From a checkpoint of a small spectrogram enhancement model.
Model: arch unet, norm instancenorm, activation silu.
Data: 39062 training examples, 41.0 epochs.
Rows from block 5 of a small spectrogram enhancement model, named by matrix and row number. Rows with one number belong to one channel. Each number is 200 + 20 x the weight over its row's rms, rounded and kept within 0 to 999. All counts start at 0.
Before each channel's rows are labels from the 100 clips, of 14976, where the channel reaches its highest value: "lies over" is the class under the peak. Only what is clearly more common there than usual is listed. The data: tunes sung on syllables by a formant synthesiser. In brackets: how many of the 100.
# convs0: first 3x3 conv (model.mid.2.convs.0.weight, 192x192x3x3, each kernel summed), inputs 0-191
# convs1: second 3x3 conv (model.mid.2.convs.1.weight, 192x192x3x3, transposed, each kernel summed), outputs 0-191

lies over: /o/ (37); /u/ (32)
convs0.145,189,189,178,186,147,206,206,181,233,201,187,181,201,195,193,194,173,183,185,202,209,203,207,204,215,192,230,200,201,163,201,184,194,201,208,219,160,201,219,184,199,214,200,180,124,226,213,196,197,174,203,190,188,197,194,179,155,178,209,198,206,186,222,198,203,210,203,207,196,190,191,209,166,141,198,192,224,205,244,211,183,208,159,194,203,203,172,142,208,181,228,195,202,195,194,253,199,193,202,182,213,129,206,195,209,188,191,162,198,202,217,195,181,206,193,202,191,185,213,194,174,210,162,185,166,211,151,201,193,180,174,211,172,228,195,191,182,203,200,192,197,201,213,201,214,186,214,212,190,196,208,166,197,160,209,218,201,198,217,147,199,203,212,199,202,207,193,173,200,222,201,174,203,199,212,187,211,213,177,171,199,199,192,196,157,207,200,167,197,171,193,202
convs1.145,205,201,212,207,161,211,198,168,184,141,230,199,188,257,262,179,197,212,188,228,246,172,256,210,216,193,214,201,250,193,188,199,199,200,208,205,200,155,189,162,201,184,206,149,198,198,199,196,227,199,202,233,250,202,202,198,196,200,192,204,184,199,225,203,175,223,218,215,176,200,184,199,210,195,198,201,201,197,211,190,201,193,201,201,189,193,199,196,195,168,224,201,201,166,195,199,194,196,226,202,200,203,196,164,201,198,177,205,152,175,209,229,218,209,209,205,210,249,201,184,198,211,206,229,201,215,200,177,193,198,103,172,206,203,189,163,201,204,176,196,219,196,226,196,201,185,196,199,204,216,198,197,203,195,199,197,209,195,211,201,195,229,208,202,196,201,219,209,170,220,198,217,200,190,203,204,176,198,234,197,199,172,218,197,201,199,189,204,232,199,185,188

lies over: /o/ (37)
convs0.148,218,198,175,200,196,224,211,205,200,201,200,190,200,192,200,204,185,215,190,173,169,202,213,194,197,173,193,163,201,156,202,200,187,201,226,238,205,218,215,216,200,244,206,194,144,201,197,199,171,205,165,200,172,168,195,172,193,214,206,191,224,198,236,197,195,217,201,203,199,201,200,203,167,195,199,160,244,210,212,257,207,201,196,197,209,222,212,155,183,204,226,176,209,185,202,220,203,234,183,197,212,168,211,205,192,205,197,212,224,213,233,215,180,187,247,203,199,200,196,207,176,202,128,169,199,217,186,186,206,198,203,233,201,207,197,216,201,186,206,206,192,197,240,207,214,197,245,233,175,197,194,191,194,194,192,210,138,162,197,195,131,156,220,201,175,206,193,211,203,194,218,190,215,196,223,171,211,201,175,191,197,199,193,217,201,198,210,199,186,205,195,201
convs1.148,206,199,205,137,162,217,203,218,181,179,185,210,196,218,251,169,189,161,203,198,199,196,226,210,222,191,211,209,239,248,217,232,203,202,152,183,200,142,213,200,202,192,232,142,224,182,200,219,212,195,197,167,245,201,202,220,216,213,197,208,200,201,208,201,221,233,223,235,179,195,192,198,195,206,197,192,189,195,195,194,195,179,200,201,190,205,203,207,189,189,231,215,200,197,201,191,200,169,187,201,199,228,193,257,194,190,215,235,189,199,168,195,205,222,225,203,238,245,202,150,200,189,201,204,202,226,191,256,201,199,155,191,216,201,219,209,201,205,195,194,212,191,204,188,200,228,201,206,205,220,197,197,191,245,200,199,228,199,246,201,195,215,197,224,240,206,205,207,211,213,198,205,199,187,198,201,184,191,226,237,200,177,199,189,211,199,202,197,190,200,211,198

lies over: /ɑ/ (34)
convs0.177,242,203,197,214,202,225,236,184,184,191,220,175,190,200,205,193,203,214,217,209,235,205,235,230,157,210,174,206,230,171,193,194,195,215,242,215,204,225,161,188,212,236,209,150,157,162,199,194,220,209,199,196,211,207,212,192,280,191,218,216,209,180,236,221,191,225,191,196,202,216,193,196,201,202,200,189,240,200,183,237,236,195,170,198,238,224,189,155,195,203,230,166,227,218,193,198,205,223,165,201,212,202,198,198,210,229,202,199,194,203,227,216,201,213,205,193,201,201,226,201,203,226,196,196,206,218,227,164,219,198,199,199,210,201,207,233,202,207,200,196,204,205,235,238,221,181,240,235,201,195,199,217,218,191,214,229,195,197,173,176,199,186,201,198,215,196,207,202,201,180,227,192,252,193,218,205,219,187,202,186,221,202,197,217,211,214,212,205,222,201,200,195
convs1.177,209,205,182,186,207,155,204,225,250,207,160,199,202,203,151,243,213,199,202,201,190,206,173,152,197,194,237,198,147,205,196,216,212,204,213,202,200,203,274,253,203,195,201,192,239,239,200,233,196,200,166,207,173,199,193,209,198,203,198,199,200,198,187,201,231,191,240,201,224,195,222,199,208,199,200,223,203,200,196,197,195,213,200,200,209,204,201,218,246,194,196,209,202,250,211,199,210,227,221,200,200,193,200,234,215,212,189,206,243,203,214,197,179,168,160,205,189,159,200,231,217,153,192,198,200,182,207,208,198,199,195,236,196,198,221,202,200,200,200,171,183,191,201,221,202,248,227,202,198,205,198,200,214,233,200,182,238,218,241,200,224,220,214,192,199,204,213,209,203,202,200,238,197,201,196,188,204,194,176,182,200,223,199,239,199,200,209,217,185,200,205,202

lies over: /ɑ/ (32)
convs0.67,255,202,195,193,191,191,237,204,222,171,158,183,209,171,222,208,191,187,222,163,227,201,243,191,174,200,187,246,190,166,159,217,190,196,211,211,199,199,196,168,216,232,208,198,189,197,202,190,204,200,162,194,198,200,209,197,179,227,198,189,211,162,244,231,205,239,170,197,217,206,202,194,167,177,200,200,251,201,197,252,241,191,202,199,229,232,194,189,184,203,241,178,244,203,224,198,191,245,193,202,207,194,191,210,207,217,185,227,205,217,215,196,197,198,200,195,215,210,244,197,197,171,206,188,213,220,207,168,193,184,211,201,201,199,205,219,211,210,168,210,202,177,244,229,220,187,250,240,224,226,213,205,209,187,209,219,208,187,196,200,186,198,214,196,162,200,210,210,203,208,222,194,230,198,207,203,213,205,184,196,207,190,199,233,198,194,208,181,202,201,190,203
convs1.67,193,193,268,148,208,205,227,199,212,195,186,201,192,193,212,209,192,189,203,197,187,200,209,187,209,188,265,199,205,207,216,207,213,195,183,220,190,192,204,206,188,190,224,209,194,210,209,251,180,188,172,219,183,194,197,136,200,191,199,204,215,200,198,199,210,257,200,207,198,199,203,192,215,237,199,183,209,185,192,208,196,175,201,198,204,208,149,198,213,215,210,197,193,205,213,141,212,219,232,199,191,192,182,195,206,187,196,202,212,210,182,197,189,202,203,176,200,196,199,179,207,185,200,197,200,207,183,209,195,200,197,193,209,176,204,216,199,200,176,204,211,206,190,206,195,208,187,170,211,212,196,196,212,190,207,157,193,114,252,202,206,277,220,210,193,162,203,200,221,201,181,135,217,169,229,193,197,194,168,209,195,190,190,213,204,201,183,184,194,192,220,191

lies over: /o/ (42); /u/ (34)
convs0.111,207,194,121,211,199,231,218,203,215,191,189,191,202,182,202,199,164,212,190,183,189,201,215,209,197,182,198,192,204,154,197,197,179,201,248,226,213,231,217,204,198,241,208,205,137,197,202,180,192,205,172,196,185,174,195,179,177,202,205,196,232,197,231,198,205,218,195,214,201,209,202,218,140,170,198,188,237,203,214,252,211,203,191,196,215,215,201,153,212,188,226,139,212,196,204,208,204,221,193,184,200,158,210,200,190,201,195,203,201,226,253,206,188,198,236,198,197,194,197,216,180,204,127,168,198,212,171,194,205,196,206,236,200,216,194,216,207,188,196,211,193,202,230,209,220,198,229,226,184,194,195,194,198,188,196,214,165,180,196,187,151,184,206,204,192,210,199,204,199,195,215,195,218,200,221,183,217,221,187,172,200,198,196,210,197,198,207,200,190,213,195,199
convs1.111,202,198,207,154,165,205,207,227,200,143,191,206,201,216,252,194,193,180,202,203,219,194,218,197,211,198,205,201,222,213,204,226,208,202,176,179,200,153,237,201,203,177,215,137,219,182,200,224,203,198,196,193,243,200,202,206,170,208,199,203,176,199,212,201,216,217,235,216,168,198,178,199,213,200,198,195,208,206,179,171,196,192,200,199,207,204,202,223,195,173,227,210,201,208,201,198,200,148,206,200,200,214,199,252,193,202,161,222,185,181,187,218,222,200,193,203,208,245,202,153,205,176,203,209,202,198,187,252,173,199,130,208,205,205,206,163,200,202,173,179,221,193,206,189,201,218,198,209,201,219,198,202,207,246,200,189,233,197,264,200,196,229,176,205,226,202,208,214,203,204,205,219,199,189,174,202,185,199,237,238,200,186,188,193,217,199,196,194,198,200,203,190

lies over: /ɑ/ (44); /æ/ (40)
convs0.24,235,206,198,191,197,190,217,205,229,159,194,193,203,179,273,237,190,207,212,156,211,192,223,207,164,196,184,248,163,157,162,288,200,170,207,201,199,198,203,175,213,212,209,205,200,198,210,162,188,192,151,193,198,197,214,200,193,235,196,182,189,193,224,211,213,218,181,198,198,209,172,206,179,201,210,190,226,223,195,227,217,191,209,208,203,215,200,201,192,214,217,187,217,210,208,188,178,218,184,217,203,198,209,245,202,211,182,207,222,206,211,187,199,194,191,194,281,257,234,190,199,174,202,193,213,219,205,184,186,201,212,210,204,188,203,199,199,197,174,215,214,168,218,191,202,178,226,220,246,185,201,219,200,196,220,210,204,177,196,204,193,199,191,186,185,196,212,194,193,247,212,204,216,202,182,212,204,198,194,199,208,192,195,210,203,209,217,188,202,203,198,202
convs1.24,196,201,266,205,201,202,200,200,201,213,211,198,197,203,222,218,168,208,194,232,243,207,204,186,202,195,239,212,187,193,201,214,261,198,198,253,188,193,200,200,199,198,206,199,197,200,206,240,227,197,194,217,204,199,200,138,204,187,177,198,208,202,203,221,205,248,222,195,206,200,205,199,195,177,195,192,200,168,199,200,194,173,199,200,200,206,174,200,203,203,209,186,182,199,204,200,208,211,239,200,186,219,205,194,197,224,195,206,198,198,191,227,205,198,199,216,222,226,200,222,201,182,227,226,200,214,208,201,212,206,199,164,203,234,172,209,198,204,194,195,204,201,240,194,199,202,195,169,217,230,200,201,243,168,206,183,200,116,217,199,197,266,201,227,214,199,202,199,201,219,193,125,215,181,249,201,195,205,171,210,196,200,201,203,247,201,198,183,201,191,202,209

lies over: /i/ (48)
convs0.76,215,193,211,148,211,182,220,168,188,173,177,194,199,190,211,188,180,154,209,191,219,193,204,220,200,202,180,204,208,216,201,233,175,201,143,144,176,176,172,189,224,190,202,146,194,209,204,215,201,188,184,191,204,202,200,214,224,187,158,209,194,149,200,214,152,209,195,198,207,213,178,160,201,209,188,193,205,152,173,202,210,199,195,199,208,206,182,220,202,190,205,214,203,200,203,162,204,204,202,185,192,198,194,196,195,213,162,195,164,195,164,165,187,171,216,207,211,206,226,170,209,214,207,198,205,200,253,215,178,189,175,108,188,165,202,200,198,197,198,192,211,165,206,186,207,242,208,205,202,225,169,207,216,203,200,201,201,192,200,200,200,195,202,223,207,221,208,217,207,193,194,195,202,205,171,197,229,171,191,199,186,204,201,200,212,192,204,205,179,170,198,206
convs1.76,203,201,214,203,203,214,205,217,158,187,237,207,193,200,216,215,186,264,190,201,185,192,178,233,179,182,199,203,194,168,200,215,173,201,240,226,200,205,182,216,200,208,197,192,203,159,200,199,219,200,240,221,185,199,200,198,196,199,168,221,186,212,200,176,199,203,206,180,225,193,191,199,192,189,200,209,211,202,217,202,185,226,200,200,207,197,200,199,180,221,189,199,200,172,200,220,196,194,200,201,199,201,199,143,193,205,232,204,159,194,226,205,200,198,208,200,218,218,200,294,198,256,200,203,200,199,195,160,223,198,225,216,208,204,161,203,200,211,263,239,217,197,208,159,199,147,185,199,224,213,199,199,185,158,200,223,180,192,197,200,214,196,188,159,210,197,201,201,155,202,199,177,201,184,225,193,200,200,204,142,200,219,203,200,200,200,196,198,205,200,184,202

lies over: silence (47)
convs0.115,201,181,198,181,218,201,193,173,207,213,181,189,220,188,202,159,191,153,205,177,144,202,200,163,220,186,229,214,200,189,172,204,195,217,200,186,207,224,169,215,168,203,142,183,199,198,190,215,212,188,190,206,185,157,166,204,136,218,145,160,200,196,207,203,213,208,214,212,211,150,217,186,176,188,208,200,212,198,223,209,201,171,196,197,202,227,216,197,193,200,202,206,201,195,168,195,175,218,220,168,205,222,199,206,205,200,214,205,213,200,196,188,195,203,210,199,210,197,188,200,202,175,186,203,185,205,196,166,202,191,181,195,199,210,202,196,136,207,151,182,167,196,214,160,153,205,210,217,211,212,218,201,205,197,223,203,193,182,202,194,194,251,225,176,198,202,142,198,206,226,224,184,201,215,197,205,184,181,198,190,240,210,182,199,188,201,203,174,193,221,205,201
convs1.115,203,202,225,202,198,198,185,144,155,197,201,199,168,169,204,219,115,213,190,197,259,188,201,202,196,197,187,191,220,204,264,163,212,208,201,201,199,199,199,198,192,196,249,189,193,196,200,200,221,198,183,165,194,198,197,175,212,196,189,196,196,202,208,254,195,226,201,229,198,167,163,212,169,202,218,168,188,208,197,198,173,203,196,179,195,193,201,198,203,187,189,190,211,168,197,201,197,185,182,194,198,191,198,173,198,222,189,162,166,202,200,227,187,194,204,199,189,202,171,205,215,208,187,179,175,203,205,205,206,205,197,200,201,216,195,192,191,206,200,276,207,197,237,179,201,185,202,206,172,185,191,193,219,199,204,196,184,117,174,192,200,188,198,219,189,205,211,200,183,191,197,155,216,194,195,196,193,187,206,218,200,197,192,172,210,207,199,199,182,200,169,181

lies over: /o/ (71)
convs0.167,221,207,172,186,184,201,206,177,204,195,215,184,196,164,155,196,210,195,210,192,174,193,208,185,168,205,161,191,224,191,175,166,245,212,161,200,187,198,213,201,199,230,195,187,173,191,195,203,184,202,203,214,194,186,203,136,185,202,245,197,214,183,222,196,202,204,204,194,203,204,192,202,198,201,206,186,238,197,206,228,218,213,153,209,221,199,187,157,224,202,202,208,231,188,186,198,197,218,170,204,170,153,212,187,221,208,199,203,207,199,158,198,196,178,197,203,165,132,206,209,165,240,163,180,218,216,183,158,212,202,212,254,208,173,201,209,204,205,192,220,180,209,220,208,208,178,223,205,172,187,212,210,194,195,208,212,201,180,198,157,190,193,200,190,176,197,201,200,195,193,205,193,257,202,220,201,197,202,201,172,210,193,209,207,163,199,195,202,204,189,246,199
convs1.167,187,203,192,183,209,180,194,228,226,193,174,202,194,205,190,212,176,142,200,202,248,191,217,199,214,194,202,214,170,238,194,212,249,200,178,199,198,179,213,201,187,211,200,132,262,200,198,213,181,232,172,184,228,176,189,201,201,211,189,187,167,205,211,256,205,204,196,202,198,194,200,196,204,195,205,203,192,222,213,188,197,194,202,199,194,194,214,265,210,211,200,210,191,205,183,190,180,190,210,202,198,202,205,178,194,217,161,209,201,202,182,214,222,201,167,196,201,211,194,207,215,172,189,200,202,202,224,258,193,201,183,215,179,237,232,197,202,227,188,167,187,208,248,198,198,233,225,206,210,200,202,200,215,244,198,189,249,207,207,202,184,201,193,193,200,200,192,186,211,235,210,214,197,199,130,189,195,204,217,220,198,170,198,203,231,198,204,201,197,198,177,173

lies over: silence (37)
convs0.131,211,218,176,192,194,199,214,169,205,211,192,203,235,201,200,168,194,164,210,234,203,204,218,200,207,214,215,229,197,193,152,214,202,171,206,210,215,221,196,152,202,229,180,198,204,217,211,203,213,200,200,203,194,208,199,201,201,183,162,194,206,202,218,223,212,216,204,192,207,180,215,213,193,199,257,211,220,196,257,225,204,187,203,240,215,219,159,207,199,194,211,200,212,204,200,240,199,235,206,202,244,222,201,204,227,205,212,204,198,206,203,217,246,218,208,210,197,200,199,229,175,183,234,202,208,219,204,161,194,188,197,186,217,212,200,219,197,246,168,197,183,237,217,220,148,203,213,221,213,216,237,197,208,193,233,230,234,197,196,198,180,252,210,192,200,198,191,193,208,217,218,197,230,250,206,251,202,222,200,193,226,205,222,210,201,196,202,189,233,221,206,223
convs1.131,201,197,207,202,200,197,197,186,193,198,198,163,183,269,201,207,198,212,191,200,205,196,198,190,194,158,202,221,195,211,242,223,221,223,198,183,203,176,206,198,158,199,237,201,197,205,204,202,200,199,175,200,196,182,162,190,212,194,195,195,197,243,205,204,176,200,201,221,197,123,194,226,196,210,230,205,192,219,173,196,136,200,197,152,201,198,209,201,205,199,194,217,203,200,208,210,208,194,219,191,214,185,202,127,194,200,183,181,198,203,200,188,157,194,192,239,132,195,140,197,217,202,165,184,167,200,208,211,193,206,199,239,198,203,199,200,194,203,206,197,197,177,202,208,231,209,204,225,198,200,194,192,202,198,208,193,195,180,193,198,200,196,196,199,199,236,236,226,197,201,199,205,204,147,185,188,197,192,157,200,204,196,155,195,198,202,201,202,173,203,205,196

lies over: /ɑ/ (39); /æ/ (36)
convs0.98,235,208,198,190,198,189,220,206,237,163,184,194,204,174,262,237,188,202,212,145,207,194,229,199,165,196,181,251,162,161,154,272,197,171,207,202,197,197,204,174,210,221,214,201,200,199,209,157,189,192,161,194,199,196,216,203,185,238,197,175,190,190,226,212,217,224,183,200,199,210,174,202,177,200,207,185,228,227,196,232,218,191,211,210,203,217,199,202,192,214,220,188,215,210,208,185,175,222,185,218,202,198,209,245,210,208,186,206,219,210,208,189,201,200,197,187,274,243,236,194,202,171,202,192,213,219,209,186,188,199,211,211,205,190,212,198,203,195,173,214,219,168,225,185,201,183,233,225,259,190,202,220,199,196,220,207,207,175,199,203,192,197,194,186,186,194,214,190,191,232,214,198,212,203,182,207,207,198,195,198,207,194,196,210,200,205,217,185,205,202,197,202
convs1.98,197,202,271,193,202,211,200,201,202,212,213,198,199,202,216,214,167,207,196,234,230,210,204,192,202,197,240,217,191,196,201,213,248,200,195,245,193,194,199,200,199,199,216,199,195,200,203,245,223,196,197,217,200,199,200,135,203,191,181,199,212,200,208,217,204,251,217,197,203,200,202,199,198,182,196,192,200,166,199,201,197,168,200,200,198,208,177,199,201,203,210,179,181,199,206,199,210,206,232,200,192,220,203,194,197,218,200,208,200,197,187,225,201,205,202,215,222,219,200,214,200,184,233,223,200,211,202,200,209,205,200,163,206,232,173,210,199,202,194,194,206,200,239,193,200,203,190,177,230,227,200,200,238,165,203,179,200,106,222,200,199,274,204,224,205,198,203,200,202,211,194,122,212,171,247,204,195,203,172,210,199,200,201,201,248,200,194,171,199,194,202,208

lies over: /æ/ (32)
convs0.99,206,220,212,196,196,216,229,171,206,222,203,221,229,203,214,174,201,196,217,222,231,199,210,209,224,195,206,237,202,199,173,212,191,181,211,233,195,219,203,175,227,229,175,207,205,212,171,220,205,193,235,210,207,212,211,202,216,195,147,197,203,210,216,224,207,212,211,148,210,183,212,197,200,198,188,217,218,167,232,224,204,194,220,246,219,217,136,204,202,201,211,202,214,206,178,201,191,234,201,249,198,215,193,248,261,216,217,195,200,203,209,213,205,241,212,225,199,206,205,208,165,195,222,219,239,209,204,190,198,198,203,192,206,208,200,226,210,228,211,206,195,212,216,239,150,197,215,216,207,222,222,217,210,204,207,218,220,199,210,210,212,247,211,204,209,208,194,171,214,225,212,198,217,237,219,239,218,196,180,193,205,190,201,213,194,205,199,198,238,194,205,247
convs1.99,214,187,194,270,210,197,195,177,196,197,202,140,177,196,190,241,197,234,198,201,201,194,199,193,185,186,200,199,196,198,239,184,199,243,204,199,219,203,199,211,174,200,201,204,192,205,206,198,196,198,180,212,186,181,156,210,202,167,189,183,198,202,199,203,200,193,189,198,201,148,186,245,196,196,247,202,188,232,200,197,174,206,197,147,201,201,232,207,205,191,195,211,200,197,201,220,224,190,206,182,234,199,204,195,184,211,196,164,198,202,213,198,165,195,192,207,139,171,136,201,201,201,172,163,156,205,197,203,194,204,199,260,186,203,200,188,191,205,200,199,206,166,210,177,252,194,204,236,200,176,170,201,206,211,210,203,183,202,179,191,185,178,189,190,192,216,257,226,185,195,207,213,226,195,196,178,193,195,187,197,212,199,179,201,197,206,201,209,187,214,199,175

lies over: /æ/ (36)
convs0.140,224,204,181,204,200,221,213,186,174,190,211,147,196,208,199,178,205,207,208,206,224,195,225,227,117,215,184,201,244,173,195,210,199,194,217,207,221,205,141,192,211,228,198,130,151,130,213,188,223,201,201,195,211,212,208,191,262,185,198,212,216,170,229,214,181,216,197,193,199,205,187,196,202,183,204,194,225,200,159,228,215,192,158,199,225,215,190,154,195,198,222,168,211,211,206,196,213,212,162,201,205,196,190,185,208,230,199,197,192,187,209,213,206,204,211,198,201,198,226,196,200,228,202,197,206,210,220,162,215,194,199,189,201,202,204,223,197,198,198,191,195,199,226,231,209,195,227,228,191,192,200,205,210,195,195,225,210,198,178,151,197,186,201,198,217,204,200,203,199,182,237,180,237,200,214,208,212,192,201,194,215,191,208,209,218,206,215,198,230,214,188,197
convs1.140,204,201,171,193,211,154,202,224,261,207,164,210,203,210,155,250,222,203,196,204,191,203,174,172,201,184,240,198,154,211,199,236,198,201,208,202,200,202,271,241,201,201,201,191,229,240,200,233,198,200,185,210,177,196,193,217,210,206,187,193,199,205,194,198,223,185,230,200,226,184,218,200,209,202,204,231,205,202,199,200,185,199,200,200,203,204,203,212,254,194,199,209,203,250,205,197,203,239,213,200,200,197,200,235,220,211,186,205,245,201,214,195,165,182,175,208,207,163,200,234,226,173,192,203,200,183,203,202,207,199,196,240,198,198,215,204,200,201,204,162,189,196,201,219,201,238,223,203,203,215,199,197,202,233,200,183,230,232,247,200,237,216,213,196,181,206,202,207,201,212,202,251,188,200,192,186,198,193,177,185,200,226,199,242,196,200,206,220,172,200,204,201

lies over: /o/ (42)
convs0.52,209,205,215,180,207,164,206,182,173,199,207,205,155,175,227,204,218,199,214,165,231,182,215,211,204,201,176,202,214,211,237,206,143,203,159,221,182,150,163,196,203,185,187,173,200,197,204,217,183,191,200,221,204,188,187,162,253,195,210,210,168,193,217,206,183,217,201,221,193,198,215,199,197,189,198,167,218,177,172,207,205,165,203,202,198,196,197,205,187,192,215,196,210,178,206,144,206,217,236,192,198,157,192,196,200,207,154,197,210,204,155,149,196,195,205,197,204,200,210,149,205,197,193,211,205,205,186,211,155,202,161,190,211,153,206,218,191,199,198,200,180,182,214,203,193,243,210,209,150,220,173,203,201,167,199,198,213,189,215,188,194,209,221,216,158,197,182,204,231,190,200,196,204,211,199,199,194,202,199,163,186,202,204,210,159,191,194,194,183,189,208,203
convs1.52,202,201,194,249,201,197,184,207,203,184,195,202,200,217,210,201,194,220,205,200,212,189,201,224,191,195,204,201,195,188,196,213,156,200,280,219,196,199,180,179,199,200,197,185,200,202,199,197,205,192,252,291,198,199,200,206,230,202,192,198,183,205,206,206,184,202,195,129,205,199,193,199,188,163,200,206,195,203,280,167,193,210,201,201,190,198,199,203,196,196,215,200,201,202,204,223,201,216,215,201,196,203,201,173,218,215,180,205,202,199,275,194,194,196,238,205,210,220,200,236,200,237,201,229,201,225,218,150,223,198,206,200,209,220,162,210,201,204,208,224,201,193,233,153,196,191,212,199,222,222,200,199,215,202,199,211,183,211,214,201,212,199,214,192,220,202,210,204,171,213,213,213,200,201,218,199,182,202,196,132,199,208,207,218,200,199,205,207,197,198,195,201

lies over: /ʃ/ (43)
convs0.49,209,204,199,244,220,198,209,180,170,189,232,200,190,118,197,209,163,217,212,212,173,212,219,126,196,211,207,169,218,174,200,189,136,212,254,205,202,228,201,220,188,206,202,231,215,196,182,191,198,196,190,182,199,200,198,198,178,201,213,185,212,204,213,198,191,212,173,205,228,205,236,207,138,192,199,180,225,199,194,217,215,207,209,199,216,220,218,205,191,205,220,202,217,173,204,207,196,223,186,198,180,203,195,220,198,198,215,193,195,200,250,205,205,198,202,181,207,200,197,141,196,191,196,192,240,193,178,211,240,204,222,221,212,192,203,184,211,205,197,224,217,217,214,213,205,171,207,216,191,202,195,210,192,210,206,205,161,192,201,207,201,196,195,193,224,187,167,205,220,196,211,200,237,200,253,194,185,196,196,188,207,203,176,223,227,195,200,244,226,198,199,176
convs1.49,205,197,199,189,192,202,224,196,204,153,195,199,195,166,227,191,155,185,185,199,182,200,186,154,186,194,191,208,198,207,212,195,252,206,161,183,209,193,197,202,202,145,202,187,205,185,216,192,191,206,172,149,218,200,198,198,184,202,190,187,194,200,139,203,223,231,198,194,207,190,173,199,185,193,199,186,235,206,174,192,195,205,189,191,245,208,199,218,200,185,204,199,191,200,197,199,203,155,160,193,202,217,229,235,173,202,150,214,191,202,171,250,232,173,200,200,206,219,201,171,191,143,201,195,201,189,207,246,172,218,175,201,184,189,214,159,188,186,178,205,232,195,226,192,201,191,196,202,202,167,199,221,188,232,218,200,198,195,204,195,160,200,173,205,216,198,213,202,204,187,210,196,200,200,173,202,239,207,226,255,213,192,199,194,229,207,205,208,202,211,202,197